A small image classifier, trained from scratch.
Training: batches of 512, held-out accuracy 100%.
Rows from block 3 of a small image classifier, named by matrix and row number. Rows with one number belong to one neuron. Each number is 128 + 32 x the weight over its row's rms, rounded and kept within 0 to 255. All counts start at 0. Numbers have three digits each. After the name is the row's rms in percent of the matrix's.
After each neuron's rows are labels from the 100 images, of 14848, where the neuron reaches its highest value: "top examples" is what is common among them. Only what is clearly more common there than usual is listed. The data: close-ups of made-up surfaces with and without defects. In brackets: how many of the 100.
# fc1: MLP up (model.blocks.3.mlp.fc1.weight, 480x160), inputs 0-79
# fc2: MLP down (model.blocks.3.mlp.fc2.weight, 160x480, transposed), outputs 0-79

fc1.460 112:129125123127163129126145123133085129126156125133127128128128076105119161123082130097125127130130091140196128145128117128234126109121117102255129130104134198169137124112126136034130134001124140126134167110132160129111084103125124059209118126
fc2.460 102:131119142092130134144128119132129144138123170119126129131159071130128125138148179161144130086145169122106134107130128129104171119147130118180183123128130127126149133058125060216085096129148153124107159137117123128037136101100129114138128128
top examples: bright spot (44); woven cloth (39); carpet (32)

fc1.439 088:128154105064136108151114186121126149125137136127109139125133127135112080115132086143151106148129137128098136213113135132129126206126128120128132120165129180128129129007108128133063123127000078139125152137143089143113128207150129136128129029
fc2.439 078:137161130131127127088129169129062100153086144129183124058130056213128132182124128121152135123126127187188127150084147109141139129130131106139127071123125000133127130128129176113163128130127121138122116130119127128121073123129145108128185138
top examples: stone (71)

fc1.402 087:133133128131113146127088136124121111100118109127154150058112145122161151105092129174057180101135025099132131131078127255114156200128120118128129126185137107163125115111252181106176143165113142103067209019102128122117186115115117136121130139
fc2.402 089:170132131137149130129120111063129134152127115129141165125124105044144186121157150075146171199161104102132128129138132100084147171162112114130241127135150126115168159137134155132125121137173094140126149127000129131124140134153129183103162126
top examples: leather (81); crack (37)

fc1.169 092:250097079132167028135089124159124128040100129125127123120128238128102122095129126116124129126132123129095138116137057113131124144128143135129106125144128130140118126140090169128108160129128130110161171116132131165128020129120074155114170153
fc2.169 098:126127126151131040171117135127128138037083144255136127149128131109141128133137142134115139108132149104152182123156255110129129169125115127150127140110126132138122140132134156139198143205108138122128160126146192128151147130115056126050114126
top examples: wood (90)

fc1.13 118:154162118136135101130128124129124082140119127172099209117090184081093135118165129118121148123146006118133129243125130150106084165132114089138147227160130180163159059123156223120128170150120155125112121106106132127053122072098127126124124127
fc2.13 127:189107143129129079128128075136167173149142133129083147099221124117088128128138119089137088170126075093064125094153113124074125215185106127128142157172129131124129133221130015128123127134127143127146127130097123127128130186117129162129113127
top examples: leather (49)

fc1.414 106:130107076126127115128104135126157129104126095129125130089167130122140133098159126125128133120113126136080135125130092128122100160145184136255129130122119130124124125129093130039130128000127102131106126133081138125136126162141109163121131188
fc2.414 100:108172165117211142098133146074129106134104064127141122118193164127123128127106127158152107131127128122123111161048131146124146128072172155246242070168127077124128187160155127203167129121125144106151129147072156129139117090148092103124152113
top examples: tiles (55)

fc1.419 126:124026136097102076019126144123127129066050125131129132089111130129228174162058162120127128128125116067133125089098129127116096125125133174149124125125121112127110127187125128146135111135090106055202100110142126167209127088118128196144127106
fc2.419 107:127128126123148126012132123103085124132201118128128140072124090134096128139198039105128142131128120155130148176105167121119136125131116142174135118126125127129166167250132124117151156128122109095111105146117203127189124123102162084110014143
top examples: stone (59)

fc1.88 091:132120081080165177117202125155147137162130135128107126129129124190140152103160167075132118129199129168123049127148119129065066153170160128128164128121124073096061132118120183132101114095068102103114163128125154129082018132136151100139135079
fc2.88 090:119211128129143158126129124159140124142105138130134076094137076136080132138078107152117127131063087085211128140120129128145098100162117149172138127075107143127112111136107125145133071133171117115130062172107110115137186132126151114106133131
top examples: bright spot (70); wire mesh (49); circuit traces (38)

fc1.252 102:150136128118132135130103216120121129093162103129128150131192127134123127121129132122122120053172128131072189203116022099047125178219126126127154123140129109125144114083128110125107130135098129127103161059133125128120144139147122123118167129
fc2.252 098:160142124075132152128097168134124113158057085133127130104129114234134182163127143117131128136108117243139150121127166125157126125193149134154137133122064127146115218124138114128117133051127128122160130102105139129124129131085081128058128109
top examples: tiles (57); bright spot (40)

fc1.200 114:136125098128131128127127127129139130107115104129131133104134107124146125124138104129124126142133114130075131132122128127121075133139159169255152139133108138096129127137110136000117126028115117106111098127066151128178114125187117240095128137
fc2.200 122:061148162136097128097136126124117126131129108120168126078167165127128118129161142140174102127074125129129102186097126138142086121091121155172117111126122129135101154227135129179179130120115126119130146123132130070125130126116113112140148179
top examples: carpet (49); woven cloth (48)

fc1.398 097:164114104125126126128141162129106129131141123133128123129087176061119129166126131148172255127116082125128125246139094131224168161207146125126129109116127226150211113130190124100123087128098109112164128119114134129105105134129109104138126145
fc2.398 092:129128126129137130124135112125119124147119166133121127127115167065128126132128127132101086130114145029119124080122122129000171119128124141110129150126130083132116128117177135125125129149126121126118119117122135095155130109124075130255179165
top examples: wood (60); dent (36); bright spot (36)

fc1.466 106:153098118137129139131194126188129104134125136163125129094135126122155131139120121129120208067254028128047122127092132160108135154209040116176148135115164083161147129130135128105124117079120153083123132161129123081129144132134169119152139080
fc2.466 122:133122123133136109088128152140095110059110056133139124121128129126058158136120128177143129202092128130172123115131152106186095143130128128204073122161130128101126129167171122129152128068120112140089055094098142129210123128102170113120136187
top examples: carpet (61); woven cloth (39); hole (27)

fc1.399 097:140104164130132097025076108110124078127124160205109184105176125109144156153158108059171184129143104098128136075130130139125143125180055137128135230099121137137122150138214129103144145136129119112143134133128150142127127119180103198086185167
fc2.399 100:107132112130127137130114127115138140128122131144141126093156125091119158084107175152127123125144164116139183129095168124129136126129091106171137128099125177125136140109129119147158113119112186163053133059124179179138125120042061107118082136
top examples: leather (81); smear (45); stain (38)

fc1.440 103:104155131122132165059129115130130000132174054131126175128162127127152136119129131125123127127130129092138071076134125125133135112135099093124131145106125171104137133117211122069127129133098127151133113120022148128130128194115150128131184130
fc2.440 084:078127128182061139130071132110180164129091158125143159069113125130138130183124134128013090130086129145124193180113159121153129067085122105084095177123151088105130127132075049208216126128079139111095116132095122118121141099130127068130130146
top examples: leather (81); specks (41)

fc1.109 089:111133131113161167077085127050018082128125132129090169132128174130129117089130114128183128124108129123136131143216124145126143141124141128125191137132063239156059203112227156125148127164141090116110090162099142128125134129124121157124139131
fc2.109 097:090100099121128063135131122121255126126117131126134126105118209132121098108125076128133043164127134129038083002110128107119135171116138148130126127239082122071137134150120051130128128131162130128170104130187127128138125140117122124133128205
top examples: leather (89); specks (41)

fc1.165 086:125114137149129125133113161039076128128133050104151129131095184154144135145041125161087132154182132132195100221100094122112147117123130127124117127127139076127149123117161091160131052133035141087121138143094121126103035116126126116163131137
fc2.165 092:125117105128135178126141135135126137133155126136129154131127071079129163091137157127122143143131125123115129145192138129090142142219094137131195131033149233131129122133129201131131144127098133131128079139129135051147113137110204127083117127
top examples: bright spot (76); circuit traces (32)

fc1.55 149:131128067144070132129153129136126090103036117144103128098126128097197127101121192196120165092128121121151104186125128128123100111129138178134146169111129102125176117129135125138114128128068143126109110119130201149145124111119139148114148094
fc2.55 163:139051142128148116034128097113129136178134199125104131161121160077026086118195121092143152128130130164128160124084170128128102134138122144110127128131118187128122111181128137061122157129102118130114189116124176131255126132122141128130131140
top examples: bright spot (96); leather (33); carpet (31)

fc1.451 078:124096134160148118150123128163127106139127119117129126126061125133177146124131129105131125127134130143141134131125127112157124099128141170107150125137122255098152129095136123132153141125129095130116136115121146124158164127127117132147126054
fc2.451 078:128127153134129126143128129188126130142076110123109135128071129129152120128140086100094127127127127128140145152140128128127133121129135129132070121136132073138128130115163000127111137130126103137128132117122124120088154106127128128153127129
top examples: tiles (85)

fc1.189 097:128114118111128125167125119130121130097138185126133151129129128136129097106070116140089135129132131132151127143125115194167142140125139152127129126096126196127151128000151127122128158128130228120121141071128130126129130099128128118115127129
fc2.189 099:103117126159122132061128205114129118172156151127157127113112054129144126115080154128122145128242154131191128174135170124132123129110130126129166128133135065128163131131173088184129126087170167124098142107115125092108129058130127077160148108
top examples: bright spot (76); leather (47); wood (44)

fc1.276 090:147130106086133187127150128197141100031129144149041112116076124105112069109095136127125142120160094128125131167106127128107000126118148139127171132143126134158218139121116155105094152068129149103141153133126181144138123108192130175171134110
fc2.276 086:127107153138192123129127131194103164118122136125109128143130096134168130102192134131130128139118128164130151158081128117202124090139138155255000111154072115127083147128128057124127150124144129127141037100132128093117092126116127092114078117
top examples: carpet (46); woven cloth (44)

fc1.316 081:164131127123130129116130137126071116153126138243148178114138200005109174192124128116131191126046097126105210136127152134037153133125036113128129178127147158128126071093176134117165157138124130080168114120136123127130138165157120129112128083
fc2.316 082:150062107133147138106129095142194112201125129127115145165128129024100121131144123168081103118116127113225125065144128169080101176079112155076135143124109170187157117158128133119133113150135130128117126144131123134154155113047094241126124128
top examples: carpet (56); wood (37)

fc1.268 076:202141129126131166057129127103101118043112142161113169138122127097162119093132137124085099062142075137153138126144134125203131103108127089119124127131163255124128092143127101138119138131123158149127145126126116117132118128150084188129136151
fc2.268 071:125107127057127129126129125135129129109151181124137189129127128127135125121134139093137160122106128133117132112128128143196186136128128129097090144177126044127145123123124000099126132127143124113144131141148096128133128119161126128059059129
top examples: leather (89)

fc1.423 098:130157121128145144124041050121128045091151123132060141128198129152145107138103142138090124116157128085130071116193132131130124098129127088128125158116168212098136148130168125144081130129112144110187116157101220120119057122121109121135205133
fc2.423 096:137122072129100111152125161128130146128131086132147113060111217183078147213137214160124091123063084133131149129075142116127142125036141126104128128101132059127125144124129127128136130127117185103121132133112127131133013137157108129124138208
top examples: leather (58); stain (33); circuit traces (33)

fc1.217 099:234122121107130139107105127153129122128096133126069122149122235126124102127121129130125129127124128058128129145142084126138122140126125121128116128131107139080190163121113142142060171128124127109129134128122114132131123080125115126129160115
fc2.217 099:113131128127135115138106124132185084080138118151178066122136135044133091158129114131069143123111092080136128065067191107093152116125127141107126128113098132163130140130129162127161085144089126129098128121075129107138150132134050143153118128
top examples: wood (100); dent (28)

fc1.397 095:139114125112163143151137125134127128143101154127131137098148167147098131056130135114121116128124134126117161144137160138132115202113132045146078112128021052131134146116047138128157205138103198126129133119121154120053071062124109141129126129
fc2.397 101:126116071126070108125129133129136038122117127128128131145099119185131145172122152129156131150128152182118131112144128163130117095083163052096136092130057135128066164109111185131137116108141186120081168099056128139119074144176078156124190125
top examples: tiles (100)

fc1.186 087:112130125109136127130127140062134130113128105107145128125109129143114100099127117129129127113115129127106141150129126124084163128194134128242129143164140061148156147122132065058207117131129115128104186150087204130130129136128046160096122139
fc2.186 073:087144089084079153128142120124182089184130156128124127107120157110111125127131131179075148148145081170095131104140125145161092142074116154122173127149143171128253142134106064137201118135133137074149095124128127105099131131207123127085178130
top examples: tiles (65)

fc1.353 099:139126081090139129129124134129128127119127251127127127121136128128130126123064131156127158097130124143130128161212066118122135165126199116165125127108166146125137131115175096118175108069127110118126165124128128148115084132121126064218133133
fc2.353 111:127135128128111137130125074128036112125133163128128122118129128135135134152123126062182112061236147111128124124002149156082102177128087123128139139150120153128194090129134154123150110105160127224046129130097161106126139084126128146135126073
top examples: bright spot (85); carpet (39)

fc1.85 076:120131133127128146128161128041140126128114127136126113122116028166125132096182128129094128124140110130119153120131126160118139101142128149171127128127123129142134146131133133000146119000128101134157118122130153129139129106139174141028137090
fc2.85 072:092150131155123131135124126082130130099090132127105129137150153109122124129128112134049154127133100082181143153108128128162115197127128154128135126096129146150123114148173000051128121182102116135126146154125125117124130125128156187076126124
top examples: carpet (55); woven cloth (45)

fc1.241 122:251038132077128126125126164186128080104133127203116124126075179118128073147109072122088175132087134091132117127140115123102104188130122052128036130109125127125137126129119130175129131128128125126144130154116082120143130110172153100108147166
fc2.241 130:150140093170130123128127145115122100002115101143179126149155128145165187129090173136100157127134125047174115098106126123119111136152090016131159161120119158108113124079112130126144130144126124119129127181113189157055145131116122116103102126
top examples: wood (82); scratch (45)

fc1.7 094:128141120142174103164138052140131000156128120143125147117111128119136121139123128126077129109157122090136099153169121141150120127143148116129131133128145131094127128104149129131030126120115170065132148132112146129100079124121136128129187132
fc2.7 081:129125103127000128128128120134124128104050205124143116128128219127128156178131164175124123125123118133146134129088139130153127094075158161168147130133143115146119128015120125128144135129130128122101086083122135128073114129134159162127144133
top examples: circuit traces (88); hole (76)

fc1.164 107:192119096099151128092128137128178136092092133178130085118146189127109126129125071128137128129129129124127146138128127136128123141170153054132132128120184119129109122123124148133107154127126176126104134180095090161110120144169124157125232077
fc2.164 118:128125192022184120129137136123147105221127126160152177131143140112097122139139112149168126098100133120054109070129127173129131122117130119128131128128111135133181110128136126200179128136126172091127164102162148176135124203128119133168157134
top examples: wood (78)